config.yaml
horizontal_flip: false
levels_per_channel: 6
head_dim: 48
fused_qkv: false
qk_norm: false
init: "torch_default"
beta2: 0.999
max_grad_norm: 5.0
epochs: 12.8
Rows from block 2 of a small autoregressive pixel model, named by matrix and row number. Rows with one number belong to one neuron. Each number is 128 + 24 x the weight over its row's rms, rounded and kept within 0 to 255. All counts start at 0. Numbers have three digits each.
Before each neuron's rows are labels from the 100 images, of 14976, where the neuron reaches its highest value: "strongest on" is what is common among them. Only what is clearly more common there than usual is listed. The data: abstract colour fields from 500 small random pattern networks. In brackets: how many of the 100.
# fc1: MLP up (model.blocks.2.mlp.fc1.weight, 512x256), inputs 0-127
# fc2: MLP down (model.blocks.2.mlp.fc2.weight, 256x512, transposed), outputs 0-127

strongest on: dark (51); mostly green (47); smooth (46)
fc1.162:123162106114145101106084106135137145149124162139092151085136141140136135132142126121108143171129111137117123112163082162149112126114133094160107143104117132139127178145123119118112104136148095114157121145180128091140105175080176177143120112099134142087127117102090111160141115132172128128117132141168155151158135164141093134154140146141133153134134131138140112118144129132139077151111
fc2.162:124087160119138134133127150121145114136176141094133092140119174111119116151062160114157130103130076100184111161064129096134107111143132161169138130158126142122120101098152095125133156138082108104126117139124116118115106090123146109105142149120096160127129113146143086164118137123140130120146184146134126151092135131130141130139134130123123176151099098114148128105122116104119105107128

strongest on: mostly green (36)
fc1.117:118158112139081144141124152152112128164084113136147113093113140105157104148132130112142099149150153111139095148152159116147112133108139083101149140136099132174136108124103125115139138147137111149125132140105131100148133131122156140142150151112134126090105109119098070160140137111163119141122154166143088101118121162170151135160107099152106123122132176164180084093149108133118111160117
fc2.117:148116178100153101134116142126119171104202091126144137134127111158108139084118140130145141074125063145115142116106153094134159166125077179159087117148152129098128129158145113104094131112159156131139143168129124169138146146144110103132113107138128130151119118107152190138126108150138151128107055152116158157136126096130100102146137135100145151132101077138148183129110145131136117124127

strongest on: mostly red (79); bright (32)
fc1.11:118107086120149115084162110111089106122117109111093146153151142159085142143124112141146127124135128099113149146122154138109079118144137146131130091159098150131116132139110157085107083107151123157113159160141142136094103062133135111131147106110107079112107117132135117146130153152185138155167124152145154143101155134131085096146102108124123100128152112148133163167143139098070111116121
fc2.11:106148132120108094125090128118162147123148087132141100109190137105162120085156140151150141171129111104140111129161135113120139080104114134128109126166147124133113135135133063116118133119114103140120098140134117134186119132116126128126098150131101171120135154116159192130110125240128112140116126128163127124107134117125145152140124135145164151096145077105190101099156112145136134083117

strongest on: mostly red (28)
fc1.335:171118148141104071104112139139126091174112124129133154095142150107116126099127087103157092150144137129135158139145132094116133126116182140115114083096121138175121148111131132125085111124112118101100166108125127090072155132097182122185157153146141157149109147143133129154079162132157149125127147129136108098122138140114070089111165155113122097117124153115117097146145102122115141155140
fc2.335:137112143158145197134176105126164144113137139120107127169110136114125145136136168122116120116119175081078093120103154154111133082159091143169147172130111128129171130096096133130116142131109117121115126129143140101163126090118110132117117101133127114089133096145158190107080119123137106130155156126165136110167127104111118158165141108109137122150160145134116190111137140141106118105127

strongest on: dark (53); mostly blue (39)
fc1.171:084137127125130071140161148127095142140092130133119158107144126131123102161119124108072064126137121120113111134085101150119129128153097103102127141129123150130087110107146100099133077107059129132107158149102135103164118093150146173081137155113131111134076127163128171139128161129148147118138132129103109133149128142115140120111134123062135121169094129143111109151152158127126132112153
fc2.171:170072103128124110153151074133143140139094135120136137138167143099099159091112074119158158156092146118129134152136142098130160112138106154153110104145125117108136109134109144114120145123160139098118112146130138150122102088075062097154147127164108155119174117137131098107132122136139091138147141100097173116162147139087119115141113111128118150114144121153121152106115116111102140151141

strongest on: dark (36)
fc1.483:137099169133135128130163139119145086140137068163128125113120170121133111130111134124125095113143121130093113152145105150123178134121140101141127162118106134111100136122150086122117127132132113124067124126132129162140104143120127150126118122133124150117064129132111139064113157157131149105111121130127144114108127144152129123187128141148133115148079117121109090110107185094125138115140
fc2.483:234178081124129102137082070151096104137146158124124147103123117096115110130138121134068136129138122127140098073115127152137122101127098103151149097119126131146166108122120144120140134156132148134145183121107125108160124145128147088125139120139147116074160175124112140124100185115123164124153123108060095118184132140145110109106130124100129120105144140132137156115165084138118149135079

strongest on: dark (47)
fc1.379:124131134081105141149162112116118161137117115118134135130146120163117107159150129101159139111189123079134125168077125131101099116113118115126119085138121137158121104150099166149110150130160137134110183134078126136089166120104193139109081153118128156098184119116151125132086107143167112122125130123123125133173127176140168140132101094140107112090115113168122110116130113104134108135124
fc2.379:172114135116131127115119174126096137101133146097119123180127144083116127151183147126118140134072118140139119126127142102119096130142101142165147152096093140107127130125126117102130151177130155103157128136130099128126119152113128131123119164118150134119125156138144072176185104157145127121140168092096102128135126099162138111103143140158154131160152133151102151149180106118099112099116

strongest on: fine detail (53)
fc1.212:132137139133112117115103142139079167139104066127078110138141141145137151123135132110122118129160104148115151118140126109144089079121138117135104093180161129173090117119079123103080156090120115115156185138124144126073142161115134089159091128140121108119147115142157151149115141148116131145137123124146148134153114152124085116136087156083112134117109145133134114103107134112108137123136
fc2.212:191133134112127140143163174118154113084121125122100139163104159099120122180106114130143145122117113178143127132132118131138126132151145138134137173148115124121113103119127142142084136093121128098102129137128100210108079135126125139114157111112120159153140125179145091120105165113110139111152139081118110166156133105102150074139114126150107158102136133086132093161120127101149103169104

strongest on: mostly green (35); bright (25)
fc1.188:173119116128114106138094126126111171148127103093116135097139122144087125141108101150132149107179111155076152144144199112142099127096155100105094122150119128152107118131069112114137124130091116091129217129145143158112135135103158147098154098134116126115154117146122127150122107137120099129134102129105108121119169131125191109110099066144155150111106096066165137110129149119112136167118
fc2.188:141174126153106143092101095145163129141094137110146105166111087166133103113140179121128113135086146127146101105105116138132112108114097119140139191124139137126118117116128113111128155111180073093153126122110136152089186134125100126155126131143128172145155115084147122173121135121122143116109170164150140083147137147122040139143146123125152122118118120142135150156097134162155108104159

strongest on: smooth (56); mostly blue (36); dark (28)
fc1.41:127100150140166097150137101126168163154117131122111120115123122120168183164143111140132094147116169105138126106116104149135114142095153146160095118144115124145147116113129123105079136137172168181124123149136097139090081140148154149132073095103126153152135160107091111119098140126124142107143155171102167150131157127126088084148137164172114108096088134148152109129160140070164119136095
fc2.41:123125129089099150114104141141091113106125126131136114115136160163137063114131111108153163130099134127141093135190139158122124138149120176134179094108122122138139137118152117124097150087112128157132145143111121137163150116113121108119123151115105138104150111119132144075127136190114116094084114129122077083150146105128145117120179123128138142119163116130151162109144144158076109138058

strongest on: dark (33)
fc1.425:111129123124159071144134104143151099111196122153144132131134157083116112141108120140174125111100132098099084154092149149100134149160149127163121136118125141128117161136127122122142152091104126151108162112150119129143115117099132135178118093092117132114138126129146138100132158152161150117134128092164151076120140101176164121141089157134093091170079142172130119143115143118116132070121
fc2.425:163088141138122181135110128138113088122145152137108146204112138163129128134085196144117152136129137117108140123124081150139134117096127165073071127103155141129160119151081116109120124130120099129121116135113110059090154126127097138146101132156135125160161132144118166089116122142133146110125152097109099115157134165135112090137113137114124129081157160109101152124110089109113090114150

strongest on: mostly red (50)
fc1.219:141129127112115085150129138110142136065142110119153180158165128134156136135128111105094172090131153130113159112134137105131137114095156152101148095135101137139172113110131140073125149119118108157142131121144145132101106120104103116126131122119109136120102161110162152171091160120126120163132133114137103100083124116076135121147120167136157116143197139162183136182174127149150180146134
fc2.219:146127083144165078100113105131099133155134112107129102121100108099155123100114127123176121156189113144122122127133126074125123150116124152141120149125133122101156145116126106129144146129142140133097096122130130155155181085101149127130106121134130141132102097176169124142135125136116118133154106140154111135147125108139079155105189129092115104125136104129121131086127127095133127151124

strongest on: dark (40)
fc1.256:141113145131126126053101130103098124141164104106097155134131108106103088162153159130123155117185144110130163171137129137055118112178128076123149087098118110131134137133144112132158229121156080143111148097103131177156128095167142108133111123120113153128082122133138128117154162141135111157114146136134132078153179137093122113144147134107146111121173129139137089131146118137139139106119
fc2.256:100126122104131127175122148135186116121145158140113101122102117174146131080135159133124106125108145142144120109104133155117114137070120136131109137144074128156133136131116175079134082148142157122124147125120075108105152129100158116113150195038107131152175150093113134106140123175130098136144123128104099134071158121144121120094138158128113121127114149130140188091140129100112105123198

strongest on: bright (41)
fc1.204:148109166147127129089128105148189101101112144116126145127166148117160132075092153116155163132174099130133112118137091110131131114115153136154080118143145117121138116102081100112083103131148131122167097110125105106114116145128106093110136127108147134137103168124131115153100137169118107127125185104134138122096146143114115113162144141093135145116157116169122160152127158156136111065112
fc2.204:202081110062115137100149106102108125098129168141140146152157123089078086138148079140116131116053161105118152140132158127127127132127142149071152142116105131141153116101147123147123146115103118143130198119137128123154102135145123145121132137122115109117127127133125122143139099095119146115105147108143145091153132166082121162096088126154135113094122139146170155108129135134119105134129

strongest on: mostly red (57)
fc1.173:143176084087109121102132130139107130166112128113131100188125122157140115154105072144099078150131147123168157095149154107131118101132157116129109157114145130138154128125106134133158141151120155130142113145152153138129179121062158157105118124107109072092138135138113119134065114132162126137170141149117121130120138110129098131127081133095156151108106123102156137143139126136106135121121
fc2.173:140117084185101133167121149123109146100115112160123145114118116097119136096144134093125128093150172147131158171096182109135072109139106159150091116172179132112136120162163104105126119115160129132157149108111130141123120111129127089119121140131144116146121123141127097134152118109135142106150098173122104090122135116124097147122115130128112131120129129179106146147113094122180151095141

strongest on: bright (26)
fc1.131:254127094135107117159089130122089122110142109102122088117133146136108145130133112113090091100116130091136122151139126136113122114102120082127140129109127139111122122150145135123133134112113106089131132100105101090111118095139139110078157136131147115126138129108106108163104113102136145114109121108116134131121129112100092137128117129106120114102123120147152139126117110132142097139095
fc2.131:000131135128145119081153116120123136135138134142105130132146124134127126131122134120129135121118140125130123116123132130119128124133135151129129125135120135126118129130121130127128125148137116127123128128136129122124120132120129119124116112126129128121122126140119144107129139128131121143128135133133125113116125131130141119115120130126120132130136136122118117143127139123129138122129

strongest on: smooth (93); mostly blue (59)
fc1.353:137168097100150103097138133122135148131132103128109144090111124151073184133177116119158171149159151107141154096111109094104123125140101052157112110142147166141125138113089186128105107093124097124153139107167130126095135120105121121121140132131122123160134092165122129139131111123141141127134136159112111131133096105099154145142124120117113128111176139141151117107134097145157136116126
fc2.353:114124118141090127136109143146120141102093089121125147097141142125136079140135095128135127120100135166107120151121135129123120163139139152086118177107125120131149091148118146153148107180120085078096156116145139129132141127148095142125131126162106128113114130089125104155141130100147174156131104083165161120152106147115153127064099110111102109123121163070075128157102134133174160173162

strongest on: bright (27)
fc1.128:100159064091106113124103134119133127130151127097162149072104140188111159150169169145120135109125158120171194086198120128132137088084173093167130128100125154141129119159125165100142150163175094130128140151140134110117140157119139120122138137090141150129153130164120115158157135127138104154109119137137115141103135157088117152192154175140126138117120138101111138134131116142141123146113
fc2.128:152135115147134143136151159117089135126127105161128129113109138087162130121065121124117125106158152175089101141100126150122169135144107171107081103119128132138174100120113137141150115147138088128162118133147122147108158113144118120112121091139130126142108138090134095113081168110118112169110162133126149125122129127122147135101139140155141117119149126141173100116108136148155135158109

strongest on: mostly red (34); bright (26)
fc1.326:146136109100126073090102093087134145109133126116149178140128115148116136135162142134110119116123188118127131119115117130150113082125174098132091143106121182100167149149116168131101127158177130135129163152116137198087116116143160159095126151107147117121118142137127117119116081123102086110100140118121135184116080128117096103125097114127093098092099101157148157120122114115150119106132
fc2.326:091121145143119140170127154134112111151160112140115081116149127138086123137152092149118136139118113109124101094154116134133102150138147133141142104144131145104122125150116120190129144134110126131080138141153157089127139135108141107134135107180123106131149127114133121126144205121093180134123096110112107129126107157119133124169135129125124112117148142116132081112129158130076123096038

strongest on: mostly red (48)
fc1.493:129141157124107087122124115135107120151175143123166094136093154124081155139116126119123081096132147131123128159094117162121116101160100161101133170114107138143125164148112153137170104102107126131099112107131122117127110100114136146105121133100104083146120141120146120140110121115137104122138150150155125139146150096114129149131064081113140150138136123110073142107148145115119104114119
fc2.493:123131156133142125113109183139102145150109149115146122135136127097166093096092135134085151146087136101132131125135085150120125123122157146138132105098119137117128106116096161149151136126110132123148156121098116120151106168122145102139151134109110135136135089108126097137192164125130135152092160135148133100061125100101123126124147138122138146119137118143135104151112165132120124112142

strongest on: mostly red (46)
fc1.333:175111158108122116109135111114101146153110127130141180131138140128109126126137132160107103132127152150153167121126133103088140107126151088114147117158141143114167115106133118100142137111128123148108164117138145131100172115129133102140157144132134123169100127119165139111101132114146156188112114129133092088129123092138104082123121124096155141114140154121119089169141114157085161088119
fc2.333:162113117193115116111134098123082117142142122150106061104169100115125130068086105112154128132110133124099152112136122129129105155140108149107123130107184120134088164127166068149138142130115138129097116120150105123131126124132102139139091131105153135110123117107142133142125128130112118096183193124149160141075133135110086143200118135112125117131144144159151161138124148141125106181122

strongest on: smooth (75); mostly blue (33)
fc1.13:075095131124124116139136137134136092111142139160144194157141145141112115145144118124184100147122189136154106165094161129113128167101128134162084135126166114094167108119123174096097154107117124137153127117128133135098090086110103126136132109122164074086136122115138109116086122112141145121150132130086123135099138073126116124128143129106139090161133149215134145134142164128143123138121
fc2.13:097095109124149097126145144140128144144121107096127036177150153117192141097107058148133132121158111118127138139148115147116113150112144106093098108160123099117121127146121128146120119115192125146116094116139147146103118161176134128138155125103118153108123157200095131106088118141129117142085096160105137126134146120138131136145133119138134114125140127101177116178108112149096100158144

strongest on: bright (28)
fc1.100:117117149113126102117145106152136094134131120117103133111126155113121126116131157129124197141156123164156097156154113141140122104166125125151146119115077148112100161148105125131172109159114127096164129142133123104096118155149139106129174117087151131093132112117089087101144116133157104106107171151164163135129146152114133091122147115133116112188112110118158140127082131117156061124129
fc2.100:134092088092111127138101126116137139065156119122133121109074128127156172108118159168166099124110147155134174169135121141141134127146165162139124170143122135142118125100131119102132129114121135109102164125132136119169171121101115128139132157103113142102155140162141091114100135141146124096138128163135073078135150136115135137164114125126110146137113096125181119127133145070098108119117

strongest on: bright (48)
fc1.243:085108136079089116138120056123090120177115087137112109148146111112141172115092102104159155135116123100105122097135079143138145127108110130145149145107116186128129127116137135122140102124141096102095136146119139087112143133142128118130119124142145102154120080135123093150113141148128151159128112152144158096096104146095141117149147139163099125104166141142082098099122160100114110139115
fc2.243:093121147137153149122095154131099130141120147152112133111109126143149105160114124144156132096150130121128116122138144148091113137066128125143112137110087134110163076140147107098132146174121124130129118121145149117119127146066131147149162109126122069113120158069122128113112176092118118172115097102079105128116178174114130139104139173099114145129167151132133116112096083105149160197132

strongest on: bright (29)
fc1.78:136124120046093123142143099163152144139132160103093149096145129152167119143119130130156128122145127134096107129092165110142153098095107145145112102148118138108130123129121109106146110098130206132154133140144145171119139154108154123112156091134168117111104116157112102125115150134152138134142133121129140132103160122138157160153155141118120138125115106133117137167088110088149126110137
fc2.78:088145129140146107136126142118143135132115062112127115106125106090128155115161170133125119131127115123096168123156150102102138126130144169142137106142113143143115103145135146087097143111100120179148138100136133149131111110154135162131116192144144121125189117089127140164118121143143161161111150162148094162132138094136064142130130111137105137135153083115129184144082138197133096123155

strongest on: smooth (45); mostly blue (33)
fc1.93:108095172144130125162134097134181135108172130157132119117095172125128126158143133131139074134163172162118152139124119160118109105131147145110179131120140142130135148138122118111119104118144135155139130139127175131130133128131147096137063115115135103131119038138106045140117139105142143137097112142110110090076132181131119142104111140133114108096140162153142087130129138127113125135145
fc2.93:106141077118098163078104128137103157084093131124124167089160111105129115106144128187093112126129102082153153104111153097123147115128156132146107148084136137129110157123156102143128140083118150127115149140153151123056083153157150130124170148117114100140127165076133180116143129145132123118160134094124121167115122071123127130091096127130114149149069119131137153138102111128140120122129

strongest on: fine detail (68)
fc1.441:115092104116121180069129105136102153155108146138121099150107090115106126094103107110135157127142116154112098121138133132137103126092142137099079150153115140155120129145120090132122144126108095151138131138127143143131132082100163171128093122121122109184102098103079122129119101132142149172140151166129120159180123127142145090147129113081170152131082130096143096140103131150119134114106
fc2.441:138132170142115080147126178121147106146143113106130161131109149170094074128181128157178142136162117104153132145098140171146066118136098118067120143173131121123125144138082107145115119109163144136150122121095119131137125171130164100130152131153132135089115126110107129105125131162125129125125114093092108138095131121112156071114157118096164122132134108149122124108118140125144121111109

strongest on: dark (26)
fc1.35:124142127103107125114126111139131149174135108071135124054138078129101125113141143125120131099162104137097142155117116128106114133079129133098096141161178126147105164125127134134125139135137116162132165134111132161080202172148120126127132164125160171147144063158129140153137148146145116155095120100137138117160175144142127139103110142100130132104133112104127106137121111142112138058105
fc2.35:230068099145119149113095100105137095063143123165147127152155173146131100166114115110119076134112126160157089184128137148123126124138131125129154100144114129118140125090117104136118163132122139137104117159162113122156124129110098105112155136127090129106116123141101157145154124152137117127124150156125116115082137137115161107123106132128132128132128124081123122146118161114115088141128

strongest on: dark (67); mostly green (43); mostly blue (39); smooth (31)
fc1.36:120127094091119149118136125115124097123132115127088096087083119154137133189134113154161137146116165154160109136137132102072130127087140156147115111130152124123124132178152115155114134131155137164087140105114143127134083167125141100152106091161133127120147088110157120079133125126137136151140142149109098107083158144142084114177131143112100166095059148142174166158074124105109159111114
fc2.36:120102116143179126132116116141156124111141156146115096129117115113066163128137161129119137152158129163111080133149138136110096128150107139114164183130121118109123145078089128121128089135123127130158123138151123122083149122128167115123091169117157088134126141165129114154097117137131140112143108078159149133171131133095139126165156134139099133140130137141117132116151094178147064137123

strongest on: dark (27)
fc1.395:129139104152147117096146154145106135126132093146149142158127103133150154146094159133132102160127123099133156155106153110102139070168146076150165078114118114113145174114111124156164113119148116102152164108084144149137122104094154155085111096117105090071136115128090148096164146128141134116149093111120154120106154116122100101168138139155107094133176134114151133108117086134095130091118
fc2.395:126083144095089118114143125111114139114128151111102117118142149139163114096137082091070136105137156183130137136095073107134133173125118148128060110127115111164153101135143189113136117134108153125130102129146105122102101166130127176131137143102172147119124142136123117133136131152136047098145113101134116128132121148137123106115146139141132112132102141130141132117138152094123134143149

strongest on: mostly red (29)
fc1.367:165115093181153164123088094128125122116123128150107133143150094092185126126113124117126144089153132114125137150098085120139144129147136110158148111101143139116087152131151115124094093103106165157128166132112129097127136100145136147094104100114120100104049145147144131127104156113158124140165143122140147095131130123103115126146089132109147113110096122137164144141128148114097135127119
fc2.367:083139157128124121125120141148120146138189114096124118097118132123132153141112170145154107115109116100139118061149123103142125136123095136091124159113128131153109111104098109118137141119153117152140100129081096120166118147151139194123133138141131126151154102130121182146071125157145154129131141133139072150111130133127103128111116136093113079106136106144131177125111157175135106074117

strongest on: mostly red (53)
fc1.139:108121139117152122131113110121109105129155129166043156147131198152140149134147057130106128161116081124149135150139129137132077117127140118113089108119109135156120112124144138158117142116144155127126131148159138170127118102084117100131137128119155104105103171133111136091109140156150136135129119119108127160068125080118084168162097156142124114112127099118137138097132105107157145148124
fc2.139:175145098123126130134148140143092091122121136126127128118165057114118127134151177118116097078115149160086136138154145154139119123133148181175137165132131139136071138151140116169119134096090120124098112146105126142090136154140153124129164133121108090128111124144131115153122115121124123150115133131134141127116122131126158074123137110130150163131127071151129130124151160115142116156129

strongest on: mostly blue (65); smooth (28)
fc1.137:110078090099139160119146111117115087175133091120157086123120119117066157179112096113044073116137133133102065115124136114140168110132136133151124122122149132148151158175115087139141134150119116117144090126131156106144162148110143144097147134133116148097138110115128122195129134145119111101115125129164113122150111104117123132082136121111124158135155140116135174170141115152134155141128
fc2.137:111148116193090132170128130110074135063129173109151137128153153126160124053123158100193130151125088156152178152097137116133094162113128117108088113145146133119104094160209125139123121115164134103176116124147123142158096145150089130104145140125154101138146123143124131075127135121119109118099134150073144137122112145159130133180105133141119123107148102124153084124134101158107160157127

strongest on: bright (63); smooth (43)
fc1.398:135098136162147139128131106152139152144138146125112130155109142131147095118097094137141162116129144184160148134122130175140133135134110141147173089115130145108129091126112119104114103125146124161118126141157127131128124159115090119137158072114161121092096109141119135141124099171138133109141148143114090118184140071140140150133147167156136160171099113140199106114113131089186094160108
fc2.398:078137174139125097184112168129147139120111110134144106099129129113137101115119069154105087123167059120109142131138152125088123135086122123165165117136100130079094102113145145117127052144151084165106112118144125127107140139132138149136122184114133114096170144122099135137138117132129160178112104115121084126101160111106098124143111125159088160139155095118133145139142126163125104149141

strongest on: bright (67)
fc1.465:138097081149127113127079129119133161094157142121135123146125139146109135098151141133130095124086150142122105094126125139165105094172133141103078114111138171128141172142105135149091126104118123132127137149111163149098121083161152157126079118148130149039128124126109108151116117159111121129150125136142146134123107112119143136097104080124123110143120114139146147131110119096094116088117
fc2.465:062164202135117132143116140139141129119104123134129124104126110123100144136103112118135142156128111098102121137135121166153147162075136123149136142114073150072118096128127105089141150150115106131150129156148163107154132124096149094110143104166112114160146131098089119132094151086099169113149102157078095099124160132126120107142145175135076131099128131126115115113122118073108129133120

strongest on: dark (54); smooth (43); mostly green (36)
fc1.1:147103099151146170131105128128104156122125112131067106125138146145156119117093121107125157177140115140159148169162076129069144137102151104097121094137116112144092082158114140110136136136196134117145113096154129163108105168132110114121119118105143116122143172123128109160097106119180113104109138107113108135129184091126143076190095153131170115117120134137150150119132141148154097169148
fc2.1:103152128114095135156128117117154117132122109139140163128103063119108124107155125101104134108121101121136103097118140145141113129089100129127094096152097156103134149105097089081135124169100148099151160143168116095142158166157139110113133122113095162174145123130118136121110144143120109115143150149142095121118162147114117112134160192133091156099085148111138110146161093125106150139154

strongest on: mostly blue (40)
fc1.66:142181095099181100104163158139148162066136142105131146102177152129127179116123135139100101108093116113118073110129107093093147144138134080134127109138099145104177120184151155124116124138144119130081171129112106153126154131093090108131108087139130109149111140134143148139141139126157158153106089166111108128082134138114129122094134119148144121082114152157122136117106119123142153115140
fc2.66:108138144123103142116068130137106126115122126106114145166116108121135112136108132119122120102119112136159140149107127148099123090135113145097132119141123143173107089074160127101104146148138124089164122134168075128139153130126139116114085193123103134107127133112140137114103137194157138108136162110093125093144112137171091083138084123127133096120170148101132156124147167135117114138123